config.toml
encoder_parallel_block = true
decoder_mlp_ratio = 3
decoder_positions = "rope"
init = "kaiming_normal"
Rows from block 2 of the image encoder of a small image captioner, named by matrix and row number. Rows with one number belong to one neuron. Each number is 128 + 24 x the weight over its row's rms, rounded and kept within 0 to 255. All counts start at 0.
Before each neuron's rows are labels from the 100 images, of 14976, where the neuron reaches its largest size: "responds to" is what is common among them. Only what is clearly more common there than usual is listed. The data: scattered letters and digits in many colours.
# gate: MLP gate (encoder.blocks.2.mlp.gate.weight, 480x160), inputs 108-159
# fc1: MLP up (encoder.blocks.2.mlp.fc1.weight, 480x160), inputs 108-159
# fc2: MLP down (encoder.blocks.2.mlp.fc2.weight, 160x480, transposed), outputs 108-159

responds to: brown
gate.241 [168 120 166 137 129 115 119 111 150 140 166 156 146 103  94 126 148 113 105 132 158 144  58  98 141 134 135 138 143 154 102 116 142 106 105  95  93 117 106 124 135 127 153 146 116 144 172  99 104 136 125 148]
fc1.241 [127 122 145 121 101 132 120 135 170 105  88 167 122 118 124  84 124 122 113 160 108 110 103 135 147 135  85 149 108 136 132 147 117  71 136 152  83 131 160 103 145  79 140 119 116 155 143 151 120 102 136 151]
fc2.241 [140 126 133 137 172 134 137 118 149 109 123 159 103 134 125 169 106 147 121 129 141 157 157 152 110 109 143 139 163 114 134 124 187 126 110 156 113 144 146 161 112  99 115 148  96  87 135 166 179 123 123 126]

responds to: teal; blue; brown; count: six
gate.3 [118 137 147 154 126 133 160 187 137  77 130 110 131 115 124 171 121 109 142 132 169 114 214  85 164 129 127 154 159 108 130 130 175 138 140  88 145 112 122 130 116  92 173 122  84 120 156 136 103 113 133 128]
fc1.3 [100 143 116 109 119  98 116 112 119 170 173 127 151 164 115 123 182 132 116 106 108 107 108 115 119 133 175 109 140 114 118 109 105 132 131 130 140 142 128 161 155 158 155 124 111 117 153 126 100 176 140 155]
fc2.3 [138 131 130 109 120 108 122 117 160  94 114 121 131 143 119 136 170  96 120 129 147  96 159 116 100 156 108 112 129 151 130 113 161 137 137 124 108 139 146 125 154 111 132 165 159 120  85 161 200 116 106 151]

responds to: black; brown
gate.172 [110  98 129 176 147 114 100 145 119 136  69 153 104 146 128 127 139 135 144 118 117 135 138 163 137 113 124 136  87 143 138 108 148 126 124 109  96 161 196  87  82 156 104 107 124  92 115 165 134 125 157 135]
fc1.172 [110 109 132 165  98 144 143 108 139 115 116 169 135 112 114  88 144 141 108 127 128  77  81 136 143  90 115 156 135  90  63 159 144 147 174 160  91 138 161 131 159 116 155 134 131 131 108 137 117 110  90 114]
fc2.172 [112 132 132  95  85 142 129 139  80 106 170 127 136 126 115 114 163  90 125 101 148 126 156 143 116 163 125 132 121 169 113 104 101 125 123  73 162 101 120 104 125 118 149 133 144 103 108 120  83 141 136 119]

responds to: green
gate.414 [100 108 138 154 119 127 124 149 131 123 123 135 166 104 134 116 131 117 159 179 130  87 110 170 139 164 164 162 139 137 110 132 118 151  94 114 131 109 135 103 111 117 135 137 134 177 137 131 133  99 142 120]
fc1.414 [101 119  92 123 109 135 130 133  90 162 160 113 145  90 151 129 147  88 143 103 141 116 120 155 115 118 153 157 109 135 148  99 130 159 129  80 137 110 123 129  94 146 125 122 123 140 162 158 145 153 135  98]
fc2.414 [181  97 152 116  94 148 139 143 112 127 149 117 160  89 138 132 123 105 141 121  89 137 133 121 106 145 133 117 132 126  96 139 131 110 125 130 133 136 123  69 141 108 139 131 132 139 138 124 125 182 129 126]

responds to: black; brown; blue
gate.267 [112 143  95  93 109 130 132 135  61  77 136 142  84 106 141 109 135 113 138 173 143  86 136 144 140 112 141 146 123 132 115 125 125 106 125 148 133 118 141 107 137  92 136 107 126 138 130  96 180 135 137 130]
fc1.267 [120 112 108 112 138 130 128 176 158 130  97 145 122 141 125  75 105 132 159 129  99 114 168 117 123 119 137 145 118 126 158 129 135 144 166 131 122 123 183 142 161 130 124  89 118 141 128 114 127  90 123  89]
fc2.267 [ 84 115 133 106 133 124 150 114  58 154 117 136 129 157 117 158 137 113 151 171 129 129 157 150 142 144 131 114 135 127 167 130 112 136 118 148 132 106  69 155 139 151 115 138 142 126 148 130 145 173 112 147]

responds to: black; purple
gate.207 [127 126  97  92 108 160 107 157 126  97  78 161 119 139 109 141 135 155 122 196 129 136 121  99 131 171 132 152 165 143 112 152 100 165 117 155 140  97 133 120 107 101 196 101 110 155 128  86 120 151 127  99]
fc1.207 [130 163 101  80 157 128 137 113 134 135 144 123 126 102 155 110 142 129 116 151 151 153 174 114 111 164  99  80 112 142 163 133 103 145 139 134 133 140 105 171 154 133 133 123 118 109 116 136 137 123 112 135]
fc2.207 [129 117 138 147 171  92 117  77 151 161 121 135 120 116 120 154 132 130 118 119 130 113  83 114 126 127 135 117 105 120 116 111 139 135 132  73 122 152  99 129  90 164  70 146 124 138 150 148 105 114 127 127]

responds to: black; brown; purple; blue
gate.261 [131 136 148 163 150 124 109 133 113 134 124 129 153 130 132 118 123 135  84  81  89 112 120 175 151 108 121 131 128 130 117  94 114 142 115 131 128 138 145 118 138 203  92 141 123 143 114 137 108 139 175 131]
fc1.261 [ 79  76 100 114 121 157 122 116 161 122 127 120 120 114 108 161 115 107 152 154 173 148  85 110 121 141 112 121 127 156 117 157 128 127 158 142 116 110 123 145 112  87 160 105 160 166 137 135 141 117 103 110]
fc2.261 [147 159 116 119 138 174 121 135 154 147 140 130 141 124 153 155 133 123 129 131 124 107 140 165 107 102 138 116 165 130 103  98  85 152  97 125 185 130 170 124 118 144 105 119 145 119 136  87 137 164 128 107]

responds to: brown; black; purple; blue
gate.262 [154 137 136 106 150 139 124 117 112 141  98 139 102  95 156 153 156 155 123 127 156 132 145 105 130 170 125  90 114 105 133 112 132 143 137 113  74  94 145 154 153 199 168 111 106 181 111 138  90 145 179 144]
fc1.262 [125 140 105  77 136 167 123  86 118 140 124 135 111  94 171 154 110 129 175 138 164 141 158 147  89 173 115 161 113 130 138 132 141 171 144 103 120  70 143 155 172 168 126  91 110 171 111 185 129 146 146 110]
fc2.262 [136 124 131 154 157  92 138 116 180 146 108 141 106 117 110 141 129 122  93  87 152 126 106 110 118  66 144 161  97 141 133 127 143 114 177 105 122 145 124 170 149 149 123  96  73 145 122  92 130 122 122 138]

responds to: teal; blue; black; brown
gate.433 [143 113 148 134 108 122 138 139 197 124 111 124 147 132 120 111 114 106 110 115 118 123 126  94 122 109 146 163 116 143 124 143 115 107 127 134 109 142 146  75 106  54 159 149 104 126 148  93  93 133 129 159]
fc1.433 [182 130 145 143  70 128 150 136 179 122  96 140 121 107 140 130 117 109  96  79 115 136  92  63 121  74 118 173 106 116 136 127 125 103 114 146 135 152 103 113  66  90 179 134 147 123 159 108  82 100 122 126]
fc2.433 [152  88 124 134 157 130 116 112 136 169 153 128 154 103  77 167 100 110 123 141 143 118 124 128 141 156 118 113 136 154 133 124 161 134 155 127 127 109 120 119 149 121  67  82 127 105 110 124 178 149 148 122]

responds to: white; pink; yellow
gate.317 [131 131 116  94 128 147 135 151 149 133  49 157 105 136 146 148 101 138 152 121 112 138 139 147 100 101 133 183  90 133 138 184 180 161 178 127 124 143 131 149 106 113 157  97 116 128 132 108 123  99  97  71]
fc1.317 [124 142 113 138 110 135 134 123 102  96 122 114 136 114 172 154 132 122 167 167 127 157 182  73  97 152 149 144 138 161 138 120 135 130 141 106 147  98 132 128 147 143 151 114 102 150 156  93 124 142 111 133]
fc2.317 [131 135 117 168 128 127 123 140  88 118 153 127 176 131 144 116 116 144 135 105 129 134 118 132 134  79 142 138 138 142 110 123 138  87  93 142  45 136 109 156 117 123 118 154 140 146 145 135 114 138 151 136]

responds to: green; orange
gate.265 [126 121 126  97 150 160 179  82 115 109 134 132 141 139  46 104 136 114  72 152 118 112  89 143 136 132 125 137  98 114 105 122 150 128 148 138 144 114 101 172 130 101 125 165 159 132 106 104 139 139  83 152]
fc1.265 [ 86 109 116 127 118 122 100 130 152  97 131 164 109 131 160 124 157 156 188 116 159 140 113 127  95 117 145 166 152 139 117 109  99 129  87  78 105 120 157 106 139 132 141 143  72 133 125 135 145 121 151  84]
fc2.265 [ 96 106 123 114 137 117 125 145 100 110 132 107 163 110 114 116 111 142 159  92 161 124 113 123 178 123 139 131 107 119 128 105  96 100 103 157 111  99  96 120 101 132 134 138 106 118 163 128  67 130 172 128]

responds to: white
gate.178 [132 109 110 118  93 122 140 136 129 135  96 134 131 123 120  65 122 162 120 104 102 111 120 116 142 138 110 128  83 122 170 144 140 109 157 115 111 134 154 101 112  80 168 123 131 150 144  90 103 105  76 135]
fc1.178 [103 134 105 122 115 132 143 120 129 115 109 113  88  94 135  95 157 167 133 114 141  93 152 115 104 128  78 117 126 110 140 104 131 117 128 154 128 136 131 142 120 127 119 142 126 168  91 114 159 115 140 169]
fc2.178 [142 126 115 123 122 141 147 125  87 146 139 126 159 151 138 172 154 119 115 150 117 130 129 100 125 112 139 168 144 155 100 167 119 142 141 140 179 132  34 142 131 144 102 113 103 123 138  50 140 118 141 130]

responds to: white
gate.341 [103 120 105 150 132 153 125 107  97 140 109 155 121 130 119  94 149 130 117 116 158 150 119 136  87  94 126 134 148 146 117 145 187  80 155 140 127  97 125 157 164 145 129  70 109 125 134 110 146 131 121 126]
fc1.341 [126 130 123 141 151 113 123 105 111 152 139 118 129  83 143 140 120  89 104 119 131 105 108 150 105 109 148 126 124 128 121 157 172 101 175 107 154 127 110 181 161 154 107  85  90 111 130 148 154 130  99 116]
fc2.341 [131 140 124 157  88 139 138 138 154 135 134 132 120 150 148 157  96 145 137 112 145 119 107 122 145  97 142 138 137 127 132 151  88 103 105 138 170 151  87 102 121 106 153 163 126 120 110 135  83  84 127 144]

responds to: green; orange
gate.286 [108 115 131 116 165 124 169 137  93 144 105 113 154  89 118 127 133 109 107 145 132 100 132 145 140 144 102 137  79 144 141 152 142 104 149 135 152 142 138 129 107 112 133 130  77 155 154 132 158 124 132 148]
fc1.286 [159 124 118 132 146 120 134 176 125 137 123 139 134 106 106 158 130 115  99 151 102 147 131 154 123 145 135 154  80 123 136 157  99 128 115 131 173 147 128  73  86 122 158 158  96 184 139 154 106 149 146 156]
fc2.286 [142 144 138 125  87 148 120 123 153 119 108 116 101 111 127 128  93 137 149 143  96 134 129  98  54 138 158 160 154 126  97 131 131 141  91  97 107 143 141 106 138 156 104 125 139 121 146 124 155 112 124  94]

responds to: black; brown; purple
gate.92 [115 129 128  91  97 189 114  86 170 113 155 129 161 116  64 131 138  99 150 151 162 156 128 160  91 163 121 151 144 146 121 136  94  97 127 119 132 114 104 154 159 132 136 155 162 151 112 102 157 140 100 133]
fc1.92 [141 127 175 111 124 137  78 124 134 129 132 111 153  96  97 104  98 115 119 163 118 155 113 153 111 114 130 147 118 140 130 142  93 104 105  98 123 132 162  98 124 139 146 147 104 152 183  82 106  88 156 133]
fc2.92 [ 93 102 127 143 136 128 124 133 105 133 131 131 136 108 111 141  97 154 206 101 172 112 156 170  96 118 132 118 132 128 142  63 117 131  56  80 143 110 127 177 129 166  89 121  84 152 129 133 121 197 146 124]

responds to: red; pink
gate.263 [158 104  83 142 121 123 154 123 134 165 106 114 121 126 133 136 148 130 102  83 107 153 134  65 134 120 137 127 136 105 143 142 144 126 142 155 134 131  67 154 112 106 126 126 111  88 115 128  97 132  60 103]
fc1.263 [146 161 148 102 111 138 143 131 132 132 124 127 102 123 161 122  79 120 128 144 111 132 118 177 119 140 115 149  84 138 174 124 115 103 124 135 127 146 186  81  95 121 130 101 128 138 129 100 141 127 136 167]
fc2.263 [178 118 139 148 147 111 121 129 110 144  99 115 165 103 132 175 125 110 108 150  85 144 130 149 135 161 116 115  95 153 131 158 125 185 147 118 152 105 130 118 157 119 122 142 121 137  83 120 170 175 110 106]

responds to: white; pink
gate.437 [119 141  73 144  81 154 134 122 115 100 156 135  94 173 137 117 124 121 144  97 122  98 143  99 107 121 133 142 146 101 140 102 117  70 120 143 154 142  75 159 123 135 117 116 171 113  89 128 127 135 122 140]
fc1.437 [102 162  94 123 122 146 123 151 103 132 126 127 120 154 179 142 113 121 118 148 120 106 109  58 112 137 137 136 142 120 136 117  87 135 108 157 138  97 167 140 164 131 144  99 121 123 144 118 117 146 128 142]
fc2.437 [155  80 134 136 110 148 125 112 118 151 162 157 148 176  82 121 111 104 125 153 110  98 146 123 156 148 131  94 151 141 112  94 120 155 141 130 151 143 176  94 133 161 130 123 143 120 135 115 149 194 129  92]

responds to: brown; blue
gate.349 [138 122 178 128 159 134 120 112 146 145 132 143 118 168 121 117 117 139  95 133 147 141  84 142 137 132 139 146 128 161 134 135 150 149  81  99  95 139 139 118  88 142 129 174  81 133 124 128 147  96 132 118]
fc1.349 [150 133 140 119 213 149 135  77 137 135 105 145 145 159 132 114 120 150 108 151 145 104 128 216 141 102 125 134 111 147 131 153 101 160 122 122 113 135 124 115 104 109 132 122 132 143  94 145 146 111 142 115]
fc2.349 [124  84 111 125 158 119 111 137 105 133 150 148 133 120 129 124 129  84  88 225  61 114 113 209 115 156 148 143 133 153 129 150 136 141 105 151 103  84 138 135  86 100 183 132 173 111 129 140 138 143 119 110]